{"model": "CTC image transcriber", "dataset": "numbers of one to four digits printed on busy colour backdrops", "horizontal_flip": false, "tokenizer": "char", "hidden_act": "silu", "qk_norm": false, "num_experts": 8, "slots_per_expert": 2, "shared_expert": false, "patch_size": [2, 2], "muon_scale": "spectral", "batch_size": 128, "decay_fraction": 0.3, "adamw_weight_decay_other_params": 0.01}
Rows from block 5 of a small CTC image transcriber, named by matrix and row number. Rows with one number within an expert belong to one neuron, the router's apart. Each number is 500 + 25 x the weight over its row's rms, rounded and kept within 0 to 999. All counts start at 0. Numbers have three digits each. After the name is the row's rms in percent of the matrix's.
After each expert's rows are labels from the 100 images, of 14976, where the router gives the expert most weight on average: "responds to" is what is common among them. Only what is clearly more common there than usual is listed. The data: numbers of one to four digits printed on busy colour backdrops.
# router: slot weights (model.blocks.5.mlp.router.weight, 16x192, trained with AdamW), inputs 96-191
# up: expert up (model.blocks.5.mlp.up, 8x96x192), inputs 96-191
# down: expert down (model.blocks.5.mlp.down, 8x192x96, transposed), outputs 96-191

# expert 5
router.10 091:490516469464544535508522478495484523518521482483489455530531558491491481470454479517510511507533537489506527494464522477530522507461482518488523518472516539552472549514525506505469498518550501498489455536469492507471520457486455489480533539540481495485465521469508494453492523490502501495
router.11 103:490520473493549519517518478464529546495452492486474518521517517509475470466497484485530516486525489470493565513479482516492494520488463520472491536548507530523470521498493485464485535506521474470536470493465523518520518512493505491498510562513487457504457534483481518458472489500510509466
up.0 108:509505453511514496528508510490488506544486500468525490548486526477486541552515515523498478510473504506513481533497500525469559459512468536522509505508489494473550504457528497488492454501530499450513508509487507518439514530489518471482514492511520482521457556528478504509491523505464494486
down.0 103:481499504446472468465506484527544500474515471490486483489503498502518461482443508523486492503546503485464474457464458500500524512502518460530494489504500507489513511477494534507500494517511536502515488500505466513539522464532496476484496467478490529544521513481479460507512479468491505498
up.1 083:500479497543495501486485519500519494505481482497524494465480539510481506479505556560522554491536450527487498548487476523537495437506506510456466504519498509496445513473514478457475512517536514488519479485477494466506511507497518500512452505526511486513506486522538477485494493534482517507
down.1 084:498537509464483474502495486500459483524498509518475435524507508461487506508514430476485519489466481394519454474511536469470500512490447535483501512522515449500529473476515522507507503483518510494501469504493487513522494465491497514459497476528465505471474523469512490546558481513525548517
up.2 104:488479473502488489473520509517539455506493514469472498526457504472465478506516482495570521506439488532533497463495480506504525482551503505538498477503460466493505540478504519553484544520520489501502491519497508480553490503510493499525530500509518459473462494482474472490507476483495452511
down.2 108:499478524516508509558501492493442517511544492516492458455504525518524540527502450494501482499540488445453491487515535507516521488473489469471507482507460514468544482531570456482501508493488497535505435537513540498506520480479500507500499505491534513516476545501533519531546506493543494497
up.3 091:488510475518477491486504501453526504488509475505551475472486473511512487492507519487511533488462484579519524486484526505494487499484488518482552507460479530522442499511499474461515547500488457491497523539504530508483484507493519501519496471489529506510466480486465526460453523517552542529
down.3 090:504535550496478512537472475532477470467497496490451501521527523483532512459506495479499522532493509487463512565527497548520487521516512512485491492537475505506515519499533529514495503515472481554532523472519486493518510543520503487533503511505521481476480480482518455514449544497482488483
up.4 098:510496505470540503493489450468496484504489494547501494522519484534482506495551500452493487520500501513504440546517466511446514489524474488500525482488494481474530478504452510462533476487491510477510505492497517485493488467522486471513469498470537489422499520511501498525464519516504496514
down.4 102:492487505510505523477515498502456446466453502495500492490503548477473508522473504491472488493508481500514451496474498511524473491499509482479489510478505508510467479464525492533505498478497492498516548528488482480456493475510494499475500486521519458540529507520503534482513450498496530499
up.5 091:507448525528466489523532513498482491492509493460496502497500505477482497553526512504519513502498445495478518520533530506552494505514490510515517459546492537544457519491497495493493529450469510494466523522492504488497487473522488474546503492468491512498507455490504522471540499460516505502
down.5 108:539522481456517483460514479485472534519527486479465518479507518494503535485485461498482477485514503518520516476482507500491457503471450552512510505500506500491497516498477527511490493503458499511519460486509486472505493482500488502500498472494490506549493472473511435515539522477523540502
up.6 102:481488470493453515494507504544472464493503505539479499528496469505496543491522493510505458474513504529499481464433529534505529467482457490460511535503509487506540495465481526485516512483521532511509498507482501523517508488529503516498530486510548514448514495572454535488503503521481509476
down.6 103:490476540520523498535515506498537502543491499513472518513473526531510458482488477493527495490473524517517582533498511516502517498556459471507496490565505499474499461496481448492486495524495542498486479545474490491533466513504505526498495466483518512476456478524501520528494500462504512502
responds to: length: two; the digit 0; last digit: 0; first digit: 0

# expert 4
router.8 101:514529500495499534480494556528502485561488544486489471533502513505540479514463518545483516500491485479536493492495493524488511490528495497437539503534463505526504476484509490507480465504496511500485489541490454550475502497490507505502474546503478492518513444496487500483506509522510466453
router.9 097:521489542474502553487468506512510453509501520512531450537504476548474499516474491484525492483516457494530451470532520529540489502478487487478534486502523535551500497508469492494486475514527481507522496514461501523437510507492498520456503545489529462504501483498477504480478496502490477501
up.0 129:530492505528510502472510539497527507534488499482489537468426494508500490495538504491549488481476526500507505497509472500526469515522531485548484483459469476513566463504522493459498517491511483502482501499498497477502497498492492502492513495488516451462476478514517502490481496464484490505
down.0 120:536494488459502557480499488502458471504487501527472500474499475502504476477506482521460500507464467560506486479498544514485451495528479515473483507483483494520485475446490517480511503520535510517510499511509477506562533561501498502535494493490479498496480513473477530517467519503507504492
up.1 102:522491456511520472526493466514503479499488432490549531510516519498522490475501511480511476529519496553508492459476536492476466540504517473503556468509521469499509535506518535522541488503539488492505502508522514551487463497483512504489469499529481526482457499469505493514519512457494488486
down.1 101:505531472489530438454516479495473473508511493468500519510520477510507515533478548512483527484497484467509501527488464511572501461502527514475496534466486507510520511509494501512497487502503497494479491498514469494546517427519502499536495501492577501542466570471517539506514429491502506512
up.2 098:487485440516469518414483532500485479490483500511496513473518499530500461515498476463501484493490500462486517520507491514479476529498500501551513521514491509503517510555497530537452509474482492461481508502462488469481467447514534499521514449477491539512464547511501515490536513504541514491
down.2 095:531496527510520509523499528494526490529487517500476526468496482496497550509496530507471518490484497498484443482500528493518510503502493484457525458481500478484503537455484511503498505519496526515501469458495558494468541519516492456527501448483505507461500515494491466489535495505509512501
up.3 102:502500533499472506430492507510489530492510473506467471502506523484508509507472514510492487517486519518534499505532507522510508507546472493472504527461505484506506489445463512481482485533457516524527487496477498487472445472496518475494495480499474491553477499451446516446518506537510474516
down.3 108:510511488492538500536523545499518519531479516511539482472500500505488521506485525482515507490519501517525514538493465518490537476476510476496488470490462497491535462515523487522491493469509502531516519520494488500463522529560500477483505482530484496484494521488492492496561536548494510526
up.4 099:504525515508502490458510513543499493489479548473492460472493550494486561504497484555501533514521499522493520517510500515503478519527507483516511539543518476487492481535535502490479591510492484515495458514487481480479515454500491501475499458532485517536465496490516506516487500465497492527
down.4 109:526453449478492533526527504479459487535517459508459502503503541481493481507503486503487491489535485471528485456522496504469459444428497521473499560555517523493527476460518506485507511524509511501448474512489500544496514562511504474501502523516527468485483534497502478510458527489491512509
up.5 120:537545512498468482512491535482507565498507464487519555476529487486512527542513464522512491517450521462475506526507491507544521469479501503488459499514493490462488480487489455475508535498541488476466497505496505502475525468514520515486551519500529529448492507504521511540492535498471492497
down.5 118:523503533518508488513506514498545509498495507475443536507510481482498492485493511511447541486517489524535487499499473488495498459473449472458522489467484498495499496483443545499512484511505527514489476487517505499504494538481500532546499475483488509590451514493483487436486462493475480490
up.6 101:469503501452495499525498476592459488483509481492485480451517474501482534518486479576483461507512537488479536521457474500508500527472507468549517512509503504505495495486540496472491490534537498484479544459482516496510512484481519487507501494529516529537507466482537459515516513549476515502
down.6 107:492510430456500521489494495474536462483455511521518479536516510488483486492467513527491527524425489486468491520528559525483512518507523461506490518532529530540492534509483497493491493500458509470488422477505537510493510499528504542498497506506485416465497482493518509523466551485482496506
responds to: on a plate; first digit: 9

# expert 7
router.14 112:546554488501464498458487562508479478537484517506475489473542467468486517502527512530487521506472484526506448515497489479510491502551502495478524498515517455530561454500460521503504535497479503506459502519516511526489502464519536490524457460483493505530501449466492444465492528489503509486
router.15 113:444541459528491537486474520508468443522489500531482483560481527479498491520497459530529487500541493482533510539509545439492504461506471509455477446493514491494551525466484523503489467531559490484514487498505452486475484464516524514484508477534501463484468495509521501476477533485536488488
up.0 099:526523470520522495524515475492483480486546510462534465464516524498497506514518512491503479477486499490473492496463504528458496484496488478528514552547492509504458475461537509472480525459496523472537516503516497545530503470542507499503476511495497504472536489552484510494418566495520495476
down.0 099:463474480522493509536516501469511506554503470484542496520498508539492530470496493453547526498530527481474511510506489477512482462488508515516486487488508528476500534545478514526495520492523500509514519458482459477490496541536499483528503477498491515555512489502513500475496469478472504496
up.1 096:535542536490468496505539533504524487480500478480529520510453490494501459518504479509474462483501492513460485502502507526518475496505523518509472500492509463484460445505524488522480477521492524445495514523526453527465512483490495501459506502503501490513528499525508533498551437445487576515
down.1 104:510483515485523481490498475447484529515483451472449497522523512501526515522497504483474482500487504457511464468478491465496465514496512477471508474483500483500506525490500524492514468466513530477512496474518544481477547490519503506494497494479534542530509508505471490475497525489531510494
up.2 094:511510516516472513540498502462512464547498514501503499479511494515498512477534500500535472519503498477481486508556468493496474509489536483524475477517478493476492475541506483504517523528477500484505524502531476497520450519487515481476526499539494505516501493442496527489491473481472514499
down.2 095:474483489508528494480524510526482514436467500477451481514482498495498525468491492567465497500468516540489492495500463521444463482512502493488515474489500494493524487480489499482480517510532504533482447511518508505508508537518497451490501468513508513471566479514496514501514493461468483498
up.3 102:480483472527496489543493452501480507533497474512515511520481492488515521516528530468501459503481516514494522435479485516506486489489500501569514496524568452497533475516480541555506453514497502556465504456505459518499511471526495501497502429507483486483531498530502481508523481487493533492
down.3 110:509521523563508527486519500484469462513509517494442495505494505532530492507480480504490482490494491440492464575486510475481486516476492508503556551476492520498529530499497487504499494506502525436488459509522495469463463489504505561516499473518484554495487491496520534442501482485510448512
up.4 104:523456487483540490497522516496477503531519535473523454533495496550505538498506512524483518491490553458548496518464513469510485462501495513525491480504482497524519505594482468469512440569553497500493539566508486483525506502513483487474487546508485466482484526514518515493487486482491489534
down.4 103:472532513492494493482527510518526476500520474526516464512500515500500479467520495474479474496536485516507503492543533534446493481518487517506478538479512480552508494487579515511491509452493483490467495476549433467526528524449506475508502509492477472507514500446494443511524514500466512511
up.5 099:490501492545477522520488463482501477530496499479469509486448527491513507478508504508509478547492496482530534467492555552498474504515493510496511500475501515503531492497499505481513535480513463537504489483516512482396420526493508511492509488513494551530468553451489503513480527502505450487
down.5 098:519517478505508525467482541484502510484532516488514523521509508491507496494472485501473522519427469480530478488487471485505477472469506520499477505474471486502508508480506498501510501525522545499506500522485525503573536529477504446512498529508484459463459470503533524486462490516553527485
up.6 092:514527502545461516547500520571528512522496515516524479537499464521504484504484520482499540531494505549487491505500484521517565461546524424494454461499510463496459468503515527488502464522501529534522493487515520471546477466501491461483523487528498501535482492511496550515477515512511481511
down.6 086:501404482496527511495491521517485499452461516517518511517551517536499464456489505490490465493492496479497499558498489485560503489474506534506494472484530556502540512516506530510494493514502521498457492481468543505535531529515499507530496477487526516480474490521530540476496473505504533504
responds to: on a plate; length: four

# expert 6
router.12 100:456524479502498524540502467532525483482475556484463498535532534515535502518495502480499509481503473442507506503503484544521484503480465476490491479511461498500501516490504477477500480495462508464540519442502479500473492528521467503522498546537517471521471522475515467467465487518497485517
router.13 112:456538529528517511514504499497550497492538537454505493513479549485493482504501528546498471527541513476505496519469521476468483535476498500488531476512521543544510489460485516517489515473517501437532500528487496514475504484548554467523526500516520482509476497484503517494482491508470473482
up.0 097:500504496495527497472517497562514520486496521504495481551482504490520462491532524487507501501512515465479499466487507489513484519492533507501530502520525516541511468521489529469515488521514521506492483518491511506445511512475466500465499438468435514569495490505451500540459492502539513516
down.0 103:481514519446516512538521509442536515508476502480521506495519506518514491535472488478505510503488481528525514513517529521491489489481512536480501500487485470506475529505543474493515498540479524490494543482536508511499475515505500520531503557504526498439495511527505506501506474481520452500
up.1 098:528501471514458520551476539493487504522508499496490459480486483535516500501515488465485516518489494487487487532477497481485440457479482492511477535474507485501518540450489518519487479473526511536482496454515497483503522482485472483490506524475485549515536521502479510489535508487517544473
down.1 102:512533525502499517457498498527532418467482521476491483490505471466510491488472511487470475516506521458531480491525457472486460561497490511469501523504513514468470451479476525475495505506497510491469520507520513513500492488505504531512502483495533454499497452482499530531537500500466496518
up.2 088:520501486498520470508483458468493507516536512521476529438480517507498490524515505446487534524483510478499517500508529484487490518540510496483542449536494519477498533503478522507513502495434516509496468519512523498507527517509504490554559528485468497582478525476492514509514502475507512470
down.2 082:485484554496546488488533478498536470527499503492526491519495485483499517470504507426510463477527492518471487465467486495481511466442481509499472538483519492512488491579502471563488443471546493469480522479497491494498474513480496494479499509503529512474488469489499520490487514484474485488
up.3 100:535511512472503502507511493514466422546492521466521531477506487488474495500460483456503510473504519479431428487520492506503476540482515502533455492514490451508507517522467512485505462530522524484476531505528470496484513473519508503463534532508480501511517493505496439487477506464504501495
down.3 092:514517486525518487493496496448520498515490530502491466478491508507448524502519521540484496511504459506523532464497510509496454493507487491461530476511497495499515480480520486464506522538522455488495453457518489518524480530500499502509502442488453506512488517506497517511462527498469515496
up.4 100:487493476522505525522475539503519539516521442508524475501483446482484519553467481479513513507490483529551538451481497508503513504510491477502502518490498480516501505492504498439468525484483482548488458498465502490479561460527489488508518486502514465514528499505510478521499479509512505535
down.4 104:508534462495472500471545530484442464511503479462481533504529485486507510547484511469473535491470506519464475534536484501507514493496470526511488473491475497505480496507484464521507522522529507487506509510492511469494485535483498511467499494504490526496505521481506502485516522524479462516
up.5 092:528522482490545500482510526499547517495501509523519505498513496501483491463514535504496469491504475507479474511489500529502490502476535534460490483518525525514482545522494497492532505484492526573492463474467556513511468485520538462462545499497479500507500548512482466502500513506472498505
down.5 099:490452508507461526494457473501475511499476511503506501477536510548517507514496494474517544491530487486490506476485512472488496516489494462503477452512487512457500474505509486493503515476501512479502474491495535514444511512532503524519503495455511482482488539501498478500496443484423491499
up.6 091:489543491491502479499502469467509530497494497473497529481495488515519548520460476530507459491513534536484507460516579503527480504514531516488504498500507506499525510509538535463517474445501520534513483476463526484503536491524472495482506469500561508486504490473488487511501530474509467443
down.6 096:457469452496500500499485488478461561513502505519485510503497511536482488524493497527482592515505527477506501517508493481494518497504540496518526515519475544529492511473456505514515490550468522472497486517472481513523518487455508528533501544501517471484534484469516516502525499503441527500
responds to: italic; the digit 4; the digit 2; last digit: 4

# expert 0
router.0 096:475519541446492550554482495546502531499509472544471493481505512507493464471510511482517490538496455461561487503512473511498519504542468527487540511510483521523511535472470493504506454531500521517501478545474508507486491508511499502538505523532505488462490486496520467497482497523498544497
router.1 074:508498462480497519499528465544496525504468503483513520482476475493505499526547501515516478554471489498492467512453461489464527557524550495471536489545496529521531521482514492504522495462516535532496536486492462520527477498523504536505458502501486496469488541521483480493474549493509479488
up.0 102:519494466515499519475534506509449507546504523492518486489520502528489505532505496448506509487460519479489493469483507481534517491498520492516517499474494478501524471500497527508494455511514498510515516474495479510521486509475536499526521488525508504495487490547511519488490532477564489493
down.0 099:549528499522509527555475512512524512474477484494497504519492469470549508481511507467450487503539500492496487513459492500454492495489485530514492464515495470489488492473538508481504489475513477496507535514522499487534512526517503566475503515512489520499519513503517490544500472456486487498
up.1 099:454530477465456466485547548492541494507500532495556484508512491505510503533507491477549504470524501507456529520491515508514501501491519513452412508480499467478482491510530528499509506481478526502531490499495502501509540501482504496501499517513465472494494518490525482534556492507511496514
down.1 106:469493476452484526488497514518503524501468458470499479479514463478516487421504533488507492494536517479521461500562550486512488522508525490468502495535504562503485485492556503512484478519484504499496472492504485495504498489519496509499497478477499486496505493437486556475517505500495508504
up.2 087:511459477481478497537504458515498508514484458494500490504509499524473524516489452501503476506498548532484453546546507500508539485494493488499475494529500514482495496448483496514492490521517484515492497472456514466471453510502505483461544490471490485505492522460467536538464510450480485493
down.2 084:551543479468511542476492485497538521479511509467511489512483467456492477454513483518484521507502491500488460505473457491510505522469466480446505535489527527509511505528469495475501521497511461510503489507462496475528559469505500484525498498522535509490434485485477466486516524519501500501
up.3 104:464530498504533482503476464527500522493504445522493503508535519462512490502519516491500508501533501526509474474464547531490450522475519500536492501498493502501575498531497527511513487511531525525492495510521492526510481471511481504503514526524533485600531492489491488528488507491480528520
down.3 093:472473465489469499482513485479502504494479528500527494489487508528515492482507511493487493504474509482484540530539475466465452514551494488469491482521525492516439491452513479509490493502460499487513500457543508480483503479523493500526506474508512532461512538494488517485508498533547492507
up.4 093:465506491529522509503509496464510504561492471489499473484513501505495499453557509480512483504521486517500512488476467493490485477467498510565515538498510509482452485530498475513488495520463517482482479478500455518484531493436465500458501493472513471445489491487498539508490517517521520503
down.4 101:520517493444499474438483475490541544447495504489542488533523485495517509560479507443476467502523531482459493521522510462493514534500515493488536504488475516509513559533522515511493499530526496497515480506510537527525505525510499505508501451506521531513522527513494458501547500490498491490
up.5 083:499546499497469477465485497505528488537469492489553469517499502494481482492453528434490561516485503479484486498517517419493511478456513507510494496490490486476517537531486552498499513550463547549474497492526503502473515493512493492466521517490457456533492532565496486429470505489508501479
down.5 087:514476489493503491584545519459489530431530508498513460533509478502493481451518483495484517481494503464483459500512497507470502485482453495509598492490492499488504497469525477507502501476490485505482458491528509542513527523516494495496495509499528466460494482504508530576482473505502504504
up.6 108:531570473549523465551487501501499528517487515539480545544458478511533482463491509528504473522481489526486496488520557497511499519527499485423499491497523523499478528536484506512496505460554534493498517489518492482513504492493493503488472527517504482531508494504516478542524486500487480514
down.6 103:517483511515518469484485504496498532525534517523509508490470485487497535535497494503469531494510511512499482468506475540504487519473515525537503504496519495513508477464516480499501518509441500492492544516506448524543539496516493528499502532495491479561545491586505532515514558471518527498
responds to: length: one; last digit: 1

# expert 3
router.6 105:512534489477489516506494525476487481508491539506508491514495537504495517490489497550488474505515498478532449531479484481502528460472493464485497548478463497539501465467480473461504491488494499489459488538495548484467488502506501510474518490529505510472488516492471537474497537518541465517
router.7 094:456521501522495476522498485490526510546490508474493533516487481542522533481521507497462475512501469465448504528481489474490520475473489481507475459497522482476527477472506489510509490529486502464509474472517506492513496457513527489531493504538478479519461512482467537522511502471495482527
up.0 102:483500488523478474525513492479471558503477452527483507480530505493539513476509489531489534509479508464488525508537474525508522522462504554500474503531505499517513502481513483493526503456477513487510472498481481520510477530493483467510527537495494450480526554510501494468456525500495486495
down.0 097:489501503509475531511507476506545587500473515504517494530496503521471508506517563510494507517502492542498488514461481512484483500528536453502512495532485479485546487505503524541488508490493490495496473490477501518510508450530499481501498509534522544494509515561478474497508494513486504502
up.1 105:492505481490498493490530481515488504496542558498476469536531514497541495453523498444492544464506441516489476472539489488499493500507497507512497525502506496503490440489492489496513492530496508512459522484524509521466447513500502498468516549514479478466488497507516526509495500564494516486
down.1 108:481496504509468510527532521527510454505464486478504518488513505509493529501499521558534444477497500484502499546482454527513423498463524524522495521473492493504504522558538491471511519515479524466477483474537523487491489539531488499503499487484504522526515522523502498483501549479546539492
up.2 098:467521504432524482498501531441480506524471471499532525497537503470468504481513484507484528506487501486495481517510508504490529517457488520435468500489502488499528513497565511527514478467504484485537500535498479504493478455487511494476506531479499505487532540489495472474541480488462499498
down.2 087:555472495505463514505497461529534534485508526476501512524469525487464466469524529501489504492502529537517501500466464508570560499544480471524500483497483513509493510422444509491495515484515500546510520455500459504515495502509501534502502484487489541466504515508465458499495529481492471498
up.3 089:508495490505424539488498454453506495497486536517509495512519532495485523506479483434493502530466535511459496506480522487461464498504482527519441497467492516508511508473506519550467515458492474511493470465489488502491533506490522479483506491496494465454499518502489482455462502508509488457
down.3 084:475565507492511556489473485544511506485501497509503500566501500484496477500512490477487481539502437479513477503495469533533445481519496476486531516524497487505461460496508503516523490494506507518504532474491489469545546485469499517499494514522469546511524516525490513499478499496518474489
up.4 105:485500500492456468515519520462483512475489510493503520518505483536487529509540479484479475483504516502516534488476499487516438476485471560525513486489492480498515501535481514479471498476521504493511496456481511504427510496522506524492512482504502539447485510501468496503450473493491500445
down.4 103:492561508508511515480516501498460491502491475538555522556503485515476502502493515449497506500464528549501512521507523505483493504523486431475476499524497535506500479484484488510514533522505536508516508485540485492549455478503501507506497479516450457557498497521501521471505488515493490512
up.5 108:473482464501427483489448524482506510496504509509526544500535492513487504537500496481523521489510498568498498589481524533449511538497520483474525501503496490479562468507487531502527509501494509496464519493490504490484553476516492487489463432453468514461500505465491487456500473497508512511
down.5 102:525485504518537489494515474516559530544494518508546524472490504519513495519480493544525443515506537474467492420515521512514485498510472527488501497522482486492508492494473454493499477476457494500506515477523495511514501519465501481503498532523506507504526483495500529520487476517489496520
up.6 106:488503509486542486508514501502488559505528534496501531530504497513508496516512504480517484499472521454512505499504510472509509545474520498555520514493498464490516500472498470502507474489485488529436524518494478562578494523517505474501513518520448467407476524529534516510478531517501475507
down.6 099:458497515477503477477480542570515563469524471490491539461490491491536529486492543519517532499502517482505471562522508502565489514478526491488464507516529520486536516518509537491496501500501494474485479502516471473467477528513493507472504515488540502530473490525528498516527506460479519497
responds to: bold

# expert 2
router.4 103:505520480471530497501466506467500480513510550477506478512549539510521506532442509530487467530541450500488472505465490472477488488514513533464505508546502529487493495484526505519473534524479488438535485493511540515446491493490530491528503507529463500500490473505480515522471513467526465482
router.5 100:504529514485538536552466471469518519505468509485515480527491543544532455464517491507523455536492481491515540510518467513490510500463466480477518459515473517480472498504505485496516520498514497491501504506521524531461501541519477513530502512550478468494439497466509478490462509532510507519
up.0 119:476527456490485503444509484435501532513545531490470533514543505494492467503520489515495477516518485500498515506539492506494502502510514534464504535500464521487514493502477491485498512509493518489505514553518504543502467485473451479479507540485533516505482494476526490506530522508511478495
down.0 102:544506466518537456496492496517515445499474444523507530501479457480503462495451510520521504445496475564484484517480506532513500465485462490537512500461467488488462480563494499522506504495504478510493524491524504512494542513486499499480504499496492449504492501503496527484496477467509451498
up.1 091:487516491527486499483468513504502485533509481506528532514535465528474519488529477517479507505484496488459516481510502505509517503471485509454482486477510490485579489489508490510525510497543500509502488514475504537554532503504470487505532473514485522550495488510478512471548461488452481510
down.1 097:510462470526506502486529516516512498506498526524526502506493521503473507541510461492494518533477466494539528505502430516551532502491506511534539521547555494502391504464470497550501486464484524510504498523468530514459481486507501511502498552496466483458477509497517510451490503531509492513
up.2 093:527456472477487532498517519453452511466529489516478537469531494503479497475499486498516448512489500531544531498472531494493466487484501492477497490512523500492518503463472497460495509514525488523497507517486475473544495455511509519519519508475518479487507494520567512484526466465525469521
down.2 105:494487555466545472507500512511549481484489484484510524516502485489520478555532496500491541487494508492517488523500499491489488537483497502499520511484485466505509483528574502493517507517456503498482508521503521500534433533523495515443497514531526535491522483488492480447519530502518483494
up.3 109:466474520481431475482532479509520500472540490533556511487512496461489497518524531480489506472506479530456480473504493512488456441520472484509504518511516521522462493501497469517473478501489504525486515446510500476479478537506487504530510521494448533488506519479540536526524492460498473491
down.3 110:490538481469544482533507473493505517497478476508461536501494499510526523509483515548552537476532488444504503504518500508491479475471513504531477523510473482511547504463500500488509519520490488456532540521474501533484525524500510475512500487497509498501488534444483464464542494458513499497
up.4 090:445554470487501497530504528534479547470510488478522486499442495521507484528512510516483520534502497473514475492490459503501515479519497516522503507503523477435488498516454552472450477506481522531486508516516506506484463512514471502462469515474513516468507495520491452506529511476512539522
down.4 105:487463505473514490403505499478435496488490486496499526492511514551498490510492506491517499515449486501537500514495574483509511487452480488492489487526481500511517476503497505498517533502486464494487530500496486485486531482482502471490498515492506559489485506546497518494559522475478497502
up.5 111:479519480470484491539527530497469482478477489534455508510491532473523546514500482497501493506495467500479486511476535510516498478519495528510511540524509483454482550492425526489498508475532483500489500485509529500544498524472509486474492501517509517470558491513523477541490506507499509447
down.5 107:475515536447535504510488508500483502490489504505539499509483495515470436478556489508473443478505495483484552526500473497518504514496481505487496467549496482515500502516515474515488524520495495501475496527508453457410489517505499499481502505528532527518511503524527495473448471494487521484
up.6 106:438497511484455483483509527529482494482499532506499536510498508528499513498487498473491503480537495512529455487533487484511477499479477490508529487535493446511464493462488517508501499529545486543515512519533503508531495505522506463512514488513532522435533488443512491536485465504466456505
down.6 101:503470482463482455538466510459465477495519492482548523449517493493505445508515485524494520492497466468495484526469490470518492522469508535509501489542500493505499493486504493515513487493472491472491511463498502495466486483488504504488502485500452495502513494479513482493508482500519493505
responds to: length: two

# expert 1
router.2 090:481475455474538483480515504463529527556509480493488496495528505503490505489516502532498493502544489481489505488490494490541540487521458481504493442526543530513502520493485466473463488557551500517473475527473475510515523434491460475510523502530522489523490527445511515439501487563504508513
router.3 102:491462482530501513482511481504487516523492528496478490482470474538516483535538500569514499523514535494476478517480522504493505485512460496480509495527489534534567482444474501454504515497518536472501510499493489500516527496551524463459453525454509460493475477461511557468515544515517483474
up.0 113:501501432486472494490473471500449478508489487517506508478497533468465526495500500453498505461525477501523468513504490535515495547476489500503505509495520495488464460571511503509514477505500504505486503520510501487506508521528507493478532508523509508503476503492518489481482458482529509533
down.0 115:517518524477511445503553497478488516491473536517495525481488495522512507470517520487518448526528509486470539523487494500491497530545486449479518506521537465489532524456513488508489490501511484481478499496476545515515467468547497489519502464488482492517505520504520542490490486503513500503
up.1 103:479461526465496487492476522479515464504479500532551522509542497522532460523489489487509469468515474527503505489468483458474483492526517477455491508501512518506486502521509511518516510491527532482530530496520538505499495494485519517486489512485543514473553499554500526539526472504590464462
down.1 101:500539487476499512507493511500446501521535474473526499516498504443512537529540530514500551528500501498508454438541503543572491502492506565515507562543485492450488499488474435519494490475494461495489529505450515514502464477491502527506496524548456525526495478519499480480460549492497486489
up.2 088:481506483460481512437502491470526531471540507461489528502484529483481508513534486533503492517479484510488505515454475494492472472579521506510497535485489471466570492540521520514504470516486495519516496531516527520483473478507453524510502498503482475496549527479495526510496502525499518581
down.2 097:447513502470471479511474508540453520522529537481491479514511493520533441508499507477515483514515479449499491522492507520494489510466498517466488474532513518539526471509515527502504467508458485522491505459457467508496480478498498503530499469481466568474498491471484539491495544455491499524
up.3 108:484465484510503509512486525490444465504497465510504470470493495518480498531526511488505517528517524544502539501519514526514480502497514514480491517487528522451496548502512494508504524507494479487494493497471474467544485473524503511547553425509482491497549503511540479488524541480483476489
down.3 107:484582488509491507509541494513513444519501485515508462462442470509494512539499476522530444460459502444497468540487522517481477502463483481499504493450463479489482500535466490495510490522503541470508526495514504484464527535497503491471499548509535489466539512503495508524474549501541513489
up.4 096:520487525510461535525499493508471514502511515489501508475485499448509548457495527495511544535471454507512517519543477500501483496506482508462486481494508513431490482490575498440498527515485481496571493518523481477517487496479523490495481502524496475502501493509492486523480516528498506501
down.4 097:476502465483486513503507496523492589467496510541548493517491522522469550488500481490487499460508521548471486496495480505489531494455494477520516521477501483515522508495472527548501503483501497542497481517451571563503463497502498505492496492491490536490536537496480524526490497535494470502
up.5 093:500489502452499541463498545491480475505482524489536463535468493518531478515495518512496497492492468520485476482492463498488475553516517499488468490499512482492487478543515537501503506463472516511496500476460499512469508503522472514470505459488463501561508509470493521505485503494480467489
down.5 091:460485519465550535556442542490504552489499469526508504510509490487503473532473488502456491474520456470489547476499543474519484500519522506521524495484511504527496518469497504541508528522529541502478493537480440513489521452494499531531502491505505496454512537484530545465441483520504490506
up.6 112:460510524489472488528496496537539450479452506536494528521489519511447491442545506478526491481526527529464474498536474533517494509473541519475518492485483459535513552512509470487517545489469515510507480515501546516439491484482486483497508512551503484527471500481492482508472491524474487523
down.6 117:461508473462488507470504503484483467577486499490494510495510490490482517516487498502451475541488499476505536550503523505483489518498498516467482524499503484478554457502544502478508531525525497499508493485511434495515549511500493484491498491432516503480516469475484486455508528470479514507
responds to: the digit 7; italic; last digit: 7; first digit: 7